From a checkpoint of a small image classifier.
Model: 24-pixel images, norm layernorm_no_bias.
Rows from block 11 of a small image classifier, named by matrix and row number. Rows with one number within an expert belong to one neuron, the router's apart. Each number is 128 + 32 x the weight over its row's rms, rounded and kept within 0 to 255. All counts start at 0.
After each expert's rows are labels from the 100 images, of 14848, where the router gives the expert most weight on average: "top examples" is what is common among them. Only what is clearly more common there than usual is listed. The data: procedural textures in two colours, tilted and lit.
# router: slot weights (model.blocks.11.mlp.router.weight, 32x128), inputs 0-127
# up: expert up (model.blocks.11.mlp.up, 32x128x128), inputs 0-127
# down: expert down (model.blocks.11.mlp.down, 32x128x128, transposed), outputs 0-127

# expert 31
router.31 [154 112 141  89  97 158  70 104 109 140 195 216 119 135 135 157 183  94 104  87  89 102 108 130 158 148  97 128 186 149 106 120 150 135  87  63 126 147  86 146 121 160  81  92 128 121 151 110 176  62 125 160 118 130 171 140 110 121 161 141 158 157  87  93 120 133 106 101 117 108 135 134 121 132 158 135 121 144 116 193 137 139 128 141 180 104 152  93 133  95 132 169 173 107 132  64 163 157 149 109 101  63 163 105 133 104 120  81  90 162  74 149  85 111 117 153  79 110 165 108 191 165 110 140 119 188 131 199]
up.0 [134 155  94 114 128 190 138 147 222 101 135  93  48  90  86 117 119 148 134 157  92 151 177 114 132 129 116 109 151 152 132 160 106 103 111 183 145 107 160  78 120 117 187 158  70 144 118 121 140 154 131 131 123 173 174 140 131  82  89 148 150 118  92 149 127 193 132 143 205 169 104  85  54 129 113 109 110 128 124  75 127 165  65 113 103 167 108 192 108 134  95 136 110 173  98  97  92 142 160 143 167 131 124 139 147 185 130 106  84  97 154 139 112  72 131 164 139 114 160 121 112 111 141 129  86  83 161  85]
down.0 [170  97 191 121 107  31 121 153  38 149  94 154 171  95 172 130 100 111 114 120 204 120 124 135  94 122 130 143 132 136 101 114 171 141 194 125 115  82 127 118 116  95 149 137 166 107 117 179 119 153 175 117  92  88  89 102  79 142 126 104 138  73 129  97 125 136 169 139 100  52 133 153 180 122 138 135 104 112 133 129 107 118 182 165 140 170 108  32 104 123 146 106 105 107 144 174 168 145 140 137 156 100 119 158  73  74 133 138 127 115 127  96 169 169 133  99  82 139 138 102 131 174 171 128 127 152 134 157]
up.1 [137 153  89 114 137 201 139 143 213  91 138  78  58  82  91 120 120 146 137 149  86 163 169 109 132 119 122 103 148 149 139 176 100  99 101 170 138  99 159  83 125 117 190 148  80 136 128 120 128 161 130 135 115 178 172 132 139  79  92 139 162 129  92 146 121 174 114 151 196 168 104  81  52 123 108 117 109 129 132  82 126 170  61 123 106 164 123 211 121 133 103 154 122 162  86  94  89 148 167 147 177 131 124 141 148 188 132 103  93  95 146 138 123  76 119 145 150 117 149 127 118 108 127 128  87  89 160  83]
down.1 [170  96 186 127 105  30 123 159  45 145  99 157 186  99 172 125  95 113 115 133 208 120 125 160  94 129 137 143 141 133  92 109 162 140 194 134 113  82 130 113 111  95 156 145 161 116 115 184 122 144 177 116 101  98 102 104  80 149 123 102 137  71 136 100 117 145 176 144 105  68 127 154 189 110 128 127  99 112 126 116 102 114 179 158 141 175  96  48 100 120 140  92 117 111 135 168 175 146 141 134 140 105 125 147  64  67 141 136 123 110 119 108 170 172 141 117  70 121 150  96 118 173 172 123 128 152 131 147]
top examples: red; brown; ground colour: red; pattern colour: red

# expert 23
router.23 [118 127 107 136 136 144  97  94 167 114 190 148  93 112 112  89 146  86 126 105 100 143 172 131 148  99 122 121 126 135 136 169 167 118 113 104  98 106 115 149  94 143 136 112 144 120 154 146 137 175 109 117 170 153 214 122  90 150  81 124 192 123  54  41  95 168 147 103 125 113 104 110 130 152 117 171 108 106 127 203 128 137 100 162 131 141  52 149 103 107  68 230 129 139 160 139 119 106 124  94 158  78 125 151  73  98 119 139  96 125 130 149 165  74 191 121  93 103 182 118 128 123 136 164 112 181  90 145]
up.2 [ 62 147 100 143 120 197 133 102 161 157  43  73 103 146 140  57 101 136 136 143 108 164 206 121 123 149 120 121 139 173 153 157 101 122 134 133 139 128 125 119 159 110 123 136  98 133  86 149  98 197 111 147 149 175 125 145 182 187  88 140 109 142 116 154 132 100 120  84 169 174 103 190 103 166  79 124 157 107 135  99 112 114 129 101  99  95 107 223 116 102 110 138  92 162 144 180 108 101 128 173 146 137  73 152 126  80 136 164 132 100 142 126 158 121 163  76 112 118 159 172 120  99 139 124 147 138  85  64]
down.2 [167 121 194 141 116 103 129 116  87 105 160 146 122 102 134 178 124  90 172 137 154  95  88  94 159 138 172 156 120  68  82  86 164 171 108 129 139 107 141  86  81 137 142  92 166 124 172 137 136 101 150 102  88 103 123 130  45  88 170 133 160 108 137 121 111 155 102 142 102 123 114 158 155  72 175 131  41 167 127 138  56 127 169 133 171  97 207  68 112  83 178  88 150 106 121 139 119 145 155 130 165 102 162 111 110 167  93 128 123 119 119 135 155 156 128 161 129 151 127  86  73 122 162  97 127 156 187 144]
up.3 [104 116 113  65  92 147 165 149 146 146  91 134 143  86  81 217 120 170 146 170 103 110 125 126 127 117 116 181 182 211 144 199 175 126  93 165 151 133 134 105 170 126  92 109  85 114 128  98 132 169 118 128 136 150 122 123 187 138  67 150 145 126 113 186 169 134  98 103 211 151 128 126 107 212 146 109  87 135 131 103 144 165 108  97 128 165  60 142 138  87 136 125 146 154  96  80 128 122 139 147 121 132 118 126 155 144 151  40 128 141  76 135  96 113  84  98 104  93 105 107 130  86 139 125 110 123 117 107]
down.3 [175 181 122 142 152  86  94 144 100  95 121 116 146 137 151  52 131  67 143 144 167 136 164 114 112 143 138 107 127 107  69 118  87 101 151 106 125 112 143 117 121  95 166 181 123 158 161 203 110 120 156 134 120 100 122 157  33 178 147 133 121 108  61  42 123 170 156 146  98 154  96 152 141 126 100 140 167  76 120 158 143 170 143 157 148 131 131 137 136 154  87 147  90 141 134 196 104 127 164 121 162  58 103 163 134  89 109 221  94 147 178 144 179 124 131 136 124 131 111 132 119 133 129 107 146 137  81 159]
top examples: yellow; ground colour: yellow; blue; pattern colour: blue

# expert 13
router.13 [150  99 130 138 132 147  97 102 162 134 200 175 141 162 144  89 141 110  93 116  84 136 125 101 147  97 109 105 156 170 148 186 131 135 144  87  84 138  89 170 124 172 109  96 145  98 130 156 106 173  85 118 146 132 133 123 115 126  96  91 169 139 125  69  77 147 161  81 148 110 146 129 143 180 130 169  61  84 154 197 146 138  80 168 153  99 109 133  88  99  95 228 164 166 136  86 137 120 155  47 132 131 168  98 100 136 136  91 146 140 107 105 142  90 194 131  61 119 146 129 125 139  97 153 114 133  77 113]
up.2 [106 125 124 158  77 194 114 109 118 164  58 115  80 193 182  44 113 153  95 168  91 147 137 114 116 114  64 116 117 179 156 158  64 104 154  81 131 125 128 158 115  96 134 115  87 150 134 114 116 167 125 155 162 194  71 131 110 193 109 131  80 149 188 108 120  89 135 107 126 164 130 157 137 187  98 137 155  83 162 131 126 119 109 100  80 130 117 173 116  90 102 175  95 146 146 118 109 139 124 153 115 147 148 153 117  71 181 170 165 133 159 107  99 109 192 117 142  97 130 164 123 129 132 165 149 135  93 103]
down.2 [132 123 177 106 142 102 118 145 146  83 191  98 127  93 120 179 118 153 173 150 163  90  91 138 146 152 176 150 117  99  98  96 123 142 109 146 120 135 154  81 137 143 135 116 216 107 129 133 139 137 156  43 112  96 150  99 137  78 114 123 146  79  98 135  95 153  98 156 137 131 123 135 146  40 169 108  91 155 141  99 104  94 195 150 153 125 187  87 140 164 162  38 154  98  82 124 117  69  97 120 140 107 116 122  95 175  69 123 132  99 112 133 163 143 137 144 141 155 148 105 112 122 188 140 143 112 206 104]
up.3 [158 158 103 119 143  75 140 129 132  81 185  84 104 155 153 113 119 110 143 114 129 118  70 159 122 144 157 142 138 149 151 181  66 102  77 103 118 148 149 127  78 163 157 120 125 140 173 136 195  92 133  90  60 110 146 122 126 161 125 130 187 176 170 101 128 126 111 117 154 116 156  97 128 127 175 144  53 122 152 126 148 138  85 139 112 100 108 127 126 124 129 190 203 146  30  74 106  85 156  90 109 164 179 111 141 209 131 107 137 165  88 145 105 107 163  96 101  81 152  98 138 155 111 136  99 136 155 130]
down.3 [114 163 140 106 120 183 139 143 128 145 131 135 195 120  99 137 113 165 149 163  93 141 199 188 114  72  71 102 141 136 133  94 160 168 177 132 122 105 120  99 178 143 119 151 194  96 100 106 107 145  99 157 194 138 113 116 147  79  79 156  92  62 113 131 100 139 181  82  91 116  84 154 120 105  95  77 156 125 139 124 190 116 138 149 105 144 131 115 132 128  97  38 111 147 157 113 123 116  44 148 133 107  93 157 122 101 156 140 163 125 178 150 169 134 158 167 149 103  98 144 132  98 153 140 165  69  91 139]
top examples: yellow; ground colour: yellow

# expert 7
router.7 [180 156  82 109 169 140  98 200 169 105 208 155 132 200 155 105 153 131 105 135  85 159  77 100 181 182 159 146 128 101  99 126  87 109 128  66 138 160  92 111 197 127  86  96 150 127 127 105 156 100 159 146 141 114 118  96 170 137 118 132 140 168 168 102 103 133 117 114 152 159 109 108 105 102 188 140 118 117 167 103 174 142 119 139 160  39 170 165 154  64 125 127 122  93  82  81 128 132 156 119  69 113 155  75 144 176 106 128 125 156  84 112 131 114 153 119 131 108 110 123 184 120 131 125 145  92 150  98]
up.0 [149 148 131 110 198  56 131 155 117  93 137 180 136 173 147  71 168 118 138 113 140 127 118 207 121 150 114 150 125  96  67 141 158 108 161  89 114  80 128  89 120 166 122 112 148  89 117 208 141 140 110 158 193  96  79  80 127 122  95  72 162 108 144  72 125 140 201 146 109 163 106 146 152 122 136 200 133 109 171 128 159 162 125 148 106  84 110 155 109 103 164 110  96 132 118 137 123 132 139 130 150  82 130 142 102 121  54 106 128  79 118 100  99 131 109  75 102 111  88 148 164 140 139 131  65 157  94 168]
down.0 [ 91  78 146 144  60 208 147  69 138 140 124 131  77  71 130 185 102 148 121 101  95 113 130  75 128  86 130 123 128 136 197 131 206 125  69 201 113 161 130 150 144 148 106 107 124 128 153  99 131 163 124  95 119 162 176 139 114  91  91 142 128 126 146 146 132 130 103  81 171  50 154  70 127 131 124  82 103 154 154 171 108  83 139 166 190 168 105 100 130 146  88 179 177 128 168  88 111 106 126 137 121 198 126 112 140 133 159  79 111 152 113 147 130 108 146 162 168 144 135 125  88 150 110 118 110 131 150 119]
up.1 [ 67 108 133 143  76 234 121  86 108 193  62 129 100 102  94 157 110 170 121 146 107 150 163  65 153 105 103 107 101 113 211  93 158 116 134 185 161 124 112 136 147  92 105 134  98 141 102  44 123 159 132 127 121 201 146 175  87 109 102 167 106 113 118 126 126 119  91 121 140 146 145 131 123 108 151  83 156 171 137 171 105  87 143 115 153 168  75 155 113 109 103 142 112 114 222 105 130 121  99 106 111 163 124 121 126  87 148 134 130 159 137 155 149 123 137 126 176 141 142 153 100 125 164  88 177 150 162 111]
down.1 [168 146  79 115 214  26 124 148 132  80 174 103 147 150 158 102 140  99 145 149 159 115 100 130 125 195 142 151 156 164  41 130  84 129 130  56 131 143 109 111 111 131 139 122 137 158 178 178 127  81 136 155  95  83 136  92 180 143 188 114 139 148 113 134 143 137 140 122 119 124  94 137  99 124 110 159 162  81 107  86 155 196  86 111 122 121 131 135 132 150 162 135  95 108  70 183 139 134 193 142 132  55 115 162 153 181  88 143 106 123 109 103 130 112 112 111  89 116 129  76 145 113 123 160 116 122  88 126]
top examples: red; ground colour: red; yellow; pattern colour: yellow

# expert 30
router.30 [103  88 153 114 200 102 116 100 102 142 140 151 113  80  96 137 138  78 154 141 164 154 138 137 106 117 158 158 167  95 142 162 165 113 110 149 103  79 109  85  29 150 119 168 140 122 151 193 171 136 118 123 162  92 138 153  83 112 130 117 167  97  49 117 125 218 129 189 152 144 125 131 152 123 167 163  97 139 111 193  86 136 100 131  84 134  64 146 116  88 143 135 118 112 146 159 124 110 136  71 150 111 160 167 101 129  73 100  67 138 129 141 115 120 131  98 128 142 175 143  97  93 146  85  93 175 134 169]
up.2 [ 95  99  96 103 162  48 113 101  87 165 181 137 156 121 121 164 133 132 127 144 124 161  75 121 111 186 154 147 195 146 150 155 179 158 186  78 115 109  76 122 163 150 109 155 163  89 165 154 162 117 149 164 146 182  89  76 171  88 134 164 112 100 100 119  80 135 151 119  65 141 137  65 138 125 135 138 122 138 128 170 158 161  91 116 128 131 110  93 134  84 117 101  98  90 172 173 155 132  64 109 123 129 124 155 108 121 144 121  55 156 131  72 123 116 126 146 136 112 145 130 116  92 132 177 149  99  57 188]
down.2 [136 143 162 102 121 225 136  95 207  90  95  68  90 145 104  86 117 155 188 146 150  94 191 145 106  80 121  88 105 140 110 175  93 185  73 159 120 140 162 192 139 191 141 106 113 137  64 129  78 138 138 112 118 151 169 156 157 191 148 161 112 141 137 170 141 120 119 125 109 140 115 123  54 127 101 103 146 127 110  99 190 136 120 107 139 118 186 124 145 177 121 140 137 149 124 137 105 129 126 167 142 116 106  81 115 164 107 147 118  92 126 147 105 137 148 147  97 148 164 101 112 155  97 139  43 148 159 100]
up.3 [161 161 127 104 117 202 126 153 205  67  92  92 101 156  99  69 137 158 135 141  86 112 179 151 113  74 109 111  56 119  81 129  88 102  74 193 138 128 155 133 125 152 134 108 102 180  84  89 131 163  81 124 133  98 155 176 124 158  82 119 160 173 125 137 149 111 128 134 182 140 126 163  88 163 116 108 105 124 135  67 121 105 153 139 104 108 142 168 117 168 111 146 129 165  83  98  73 129 174 162 163 105 113  93 163 133 110 118 204 115 150 154 161 136 152 128 122 135 103 118 131 142 128 102 104 114 200  66]
down.3 [141 109 125 168 110  45 121 146  30 166 142 164 163  90 145 177 161  81  86  99 155 127  67  78 148 197 148 156 129 125 147  70 163  95 167 105 131 137 135 120 112  47 139 125 128 144 172 131 151 106 146 137 122 112  95  88  71 120 146 119 140  90 131  97 123 154 120 120  99  91 141 131 204 129 165 144 133 151 130 153  88 117 145 164 143 159  63  80 103  84 126 129  89  96 179 141 165 136 158 100 131 130 144 207 136 113 164 143 104 173 115 130 157 122 106 118 138 121 110 130 107 137 181 124 174 144  97 180]
top examples: green; ground colour: green; brown; pattern colour: brown

# expert 16
router.16 [108 132 102 117 134  90 117 128  80 127 115 201 155  96  99 137 146 189  60 188 142 170  97 114 104 154 161 176 143 147 117  81  83 113 166 145 168 165 131 131 175  46 115 149 128 206 157 113 135 131 162 105  97 147  68 198 131 133 130 148  81 134 155 143 124 136 104 142 186 158 102  89  92 131 153 103 148 121 150  92 104 129 162  90 172 114  99 129 131 105 164 102 145 129  88  99 199 118 108 114  82 119 129 176 138 143 143 166 175 203 108 169 131 120 113  86 117 125 107  88 148  74 135 113 145  93 152 114]
up.0 [139 145 146 123  82 160 124 174 186 133 214 150 157  76 111 157 102  76 118  81 176 147 119  75 167 130 154 146 181 144 140 195 124 121  84  95  99 140 105 119 135 103 118 137 135 125  66  92 122 154 213  74 133 133 167 156 103 183 106  89 148 155 108 123 132 163 142 119 117 146 170 131 117 111 138 178 104 151 118 125  93 168 137 156 132 104 110 149 139  76  86 146 110 111 140 128 105 113 172 143 129  94  86 147  41 117 118 162  56  82  78 125 149 162 134 136  83 101 202 117 142 135 107 135 127 165 107 109]
down.0 [129 125 112 166 166  73 174 111  95 113 148 101 143 148 147 129 151 146  96 137  98 112  49 113 146 200 123 106  67 142 150  27  76 145 163 132 144 149 155 143 144 102 139 141 154 134 199 125 143 117  85 108  71 131  94  91 171  95 165 124 136 109 164 137 112 138 129 103 137 117  80  99 121 102 133 135 157  86 135  91 128 132 118 100 175 135 139  92 116 173 148  91 149 128  55 162 178 116 115  78 118 159 136 131 188 194 134 161 168 179 163 116 151  76 118 150 158 144  72 117 155 141 146 176 150  75 128 104]
up.1 [161 129 130 124 139  84  88 137 118  69  86 111 104 135 153 157 188 104 128 128 139  75 123 139 118 152 128 136  80 153  95  87 132 150 120 133 133 142 205 181  95 151 214  91 134 154 213 177 123 153  69 129  74  76 100 120  94  93 181 118 142 106 106  88 103 155 122 146  71 108  84 173 155 104 105 109 140 128 109 156  95 152 124 138 150 153 134  92 127 141 129 142 114 121 140 135 144 158 134 111 186  72 159 118 166 143 100 103 167 184 107 128 131  81 112 131 134  90  65 121 101 172 144 175 116 115  84 204]
down.1 [124 151 166 123  53 200 157 148 115 144 157 188 123 104 139 163  82 137 122 158  95 153 147 100 131  58 103 176 165 137 139 114 148 100  88 136 133 129 130  90 175 116 136 134  73 100  92  94 110 140 148 154 129 160 126 160 108 127 101 135  89 132 173 117 145 110 134 166 164 134 128 138  91  85 126  48 113 197 163 130 150 138 122 112 134 143 142  93 116 108 157 120 169 133 143  37 108 125 134 164  70 194 126 104 131 161 134  78 118 151  77 218  62 150  95 136 137 132 145 139 168 129  94  60 137 116 149 141]
top examples: teal; ground colour: teal; red; pattern colour: red

# expert 17
router.17 [124  93  80 118 125 121  82 115 151 110 137 157 164  94 151 103 117 122 121 195 154 142 115 130  83 104 146 182 184 231 113 131 118 113 146  91 104 132 132 168 105 162 133 140 112 152 179 206 131 170 102 101  84 103  90 173 174 147 145  77 101 101 100 124  79 180 172 116 136 176 100 161 122 156 129 129 129  43 118 131 167 165 104 102 101 116  90 118 132  85 133 189 119 156 115 127 121 149 164  58 144  85  93 153 129 135 136 108 119 173 123 130 158  67 141 105 116 116 155 100  78  83 152 166 111 163 109 132]
up.0 [132 110 126 100 123 174 145  96 201 108 152 126 114 127  96  93 112 130 162  49 144 134 172 156 149  88 162 161 133  88 125 184 171 132  48 208 114 158 145 102 151 182  74 116 124 129  51  44 169 107 145 102 144 130 183 191 138 162  90 129 124 158  83 144 134 119 104 126 140  99 155 155  99 149 131  85  76 104  90 119 111  77 136 119 141  75 180 160 162 134  87 161 150 147 114  87  98 113 128 124 124 122 147  57 130 125  94 137 152 170 124 147 125 146 133 113 127  82 174 129 142 126 101 102 129 134 161 121]
down.0 [110 148 134 178 163 103  76 172  85 139  57 142 158 132  59 144 122 108 124 163 132 134  90 149 166 153  97 133  89 142 134  93 123 136 181 129 131  96 131 165 101 126 152 179 111 146 184 183 155  95 114 195 168 110  76 100 116  93 160 143 136  77 107 133 132 154 177  90  93 163 137 152 162 126  96 136 180 163  99 134 152 127  93 143  81 146  48  97 103  93 140  96  84 151 178 172 100 138 149  97 156 122 101 149 135 122 138 141  98 147 177  88  93  56 111 149 151 108  86 147 106 109 153 131 161 118  98 197]
up.1 [119 120 113 120  91 156 111 100 177 146 122 154 181  92  97 104  88 135 154  83 174 147 144  99 116 124 144 144 177 164 166 211 157 140  95 116 129 160 125 152 157 119  43 106 115 149  62  49 127 135 188  95 145 178 118 159 186 192  78 124  95 133  96 137 147 112 111 124 129 143 184 134 117 189 164 128 159 123 129 123 146 113 141  79 147  94 135 161 184  74  87 147 133 157 146 121 155 115  95 131 112  83 104 105 116  58 149 127 120 137 122 117 139 177 128  78 105  82 171 138 133 100 134 161 145 194 110 103]
down.1 [138  95 139 179 142  71 115 159 104  83 198 110 149 130 134 145 166 112 120 129  97 103  82  90 177 190 151 105 109 160 127  96  91 137 186 127 104 122 153 122 107  92 152 134 164 123 178 181  73 185  79 117 128  98  80  90 126  56 155  97 137  82 133 139 111 158 144 142 114 164 119 155 181 102  95 191 138 123  97 116  72 142 106 145 130 131 137 113  90 139 136  65 121  91 141 192 140 115 137  95 178 153 115 172 130 137 106 176 161 135 116  97 185 102 146 164 112 152  71 133 112 134 168 172 147  87  77 126]
top examples: pink; ground colour: pink; brown; pattern colour: brown

# expert 25
router.25 [148  84  92 105 124 147  98 148 195  99 255 156 131 151 148 149 119 122  92 132  85 126  71  81 168 120 153 105 138 151 125 128 104 132 122 116  93 162 100 156 144 163 105 164 171 109 135 153  98 148 112  93 125  85 130 113 149  93 125  99 171 137 134 123  76 164 131  89 123 108 125 140 137 125  96 153  62  82 126 124 123 152 100 171 174  77 171 121 149 126  87 148 180 101  90  98 157 139 163  59 127 143 155  85 115 176 146 180 162 154 100  85 171  95 186 206  96 129 141 126 129 137  98 156 132 127 102 117]
up.0 [ 71 114 103  83 157  89 132 132 124 123 199 162 148 120 114 196 162 147 117 142 111 115  92 135 112 115 163 112 161 114 100  50 182 173 161 168 108  87 112 131 138 124  90 149 193  86 150 157  66 192  86 135 145 113 141 117 143  32 102 143 137  75  72 170 117 147 143 164 125 114  76 137 101  87  98 137 148 136 139 131 120 144 154 134 171 154 132  96 143 166 131  31 145 102 144 122 158 134  79  97 159 116  99 145 120 118  92 144 175  91 133 123 168 126  77 132 139 182  91 129 161  99 155 129 135 129 142 133]
down.0 [160 131 108 126 130 140 130 108 127 146  29 111  62  90 172 134 107 101 136 110 193 131 131 111 109 149 151 164 115 123 143 205  98  94  79 102 148 163 101 141 112 113 150  99  50 156 138 104 159  57 172 133  87 156 146 118 124 173 150 143 119 187 139  93 197 132 105 137 139 143 205 100 141 161 132 117 147 133 110 127 147 138 103 129 121 132 119 148 130 110 139 209  92 150 111 141 117 146 207 181 110 131 129 113 157 113 158 106  59 143 104 106  58 115 151 115 103 129 166  95  91 129  89 101  92 158 164 159]
up.1 [158 131 150 107  80 150 133 102 134 159  86 126 143 100  87 111 101 102 121 115 159 133 188 100 129 140 111 163  88 162 143 225 114 127  90 115 139 166 112 126 172 120  92 104  92 207  63  57 169  78 180  99 126 148 121 154 135 205 110 153 103 193 123 135 143 104  90  88 123 134 189 143 140 203 152 119  74 114  95 103 132 106 138 125 106 120 161 146 128  78 108 200 139 126 115 127 107 149 143 160  89  87 157 125 146 109 196 120 109 154 103 109 117 142 140 139 101  72 190 105 125 144 125 127 153 136 103 116]
down.1 [ 93 154 129 201 110 126 170 159 125 125 140 139 184 156 122  82 155 160 120 120  90  95 154 157 168 121 104  92 114 127 131  41 136 134 190 153  97  83 172 116 100 143 155 168 140  63 168 164 129 194  61 159 142 111 120 144 117  94 120  89 141  70 117 142  75 130 133 106 147 130  89 129 130  92 108 152 156 114 102 156 118 118 115 115 105 127 100 147 119 129  97 105 112 154 184 134 100 100  99  85 147 166  82 159 113 132  58 124 150 135 178 149 169 127  73 130 187 118  53 186 117 158 147 153 149  86 106  85]
top examples: green; ground colour: green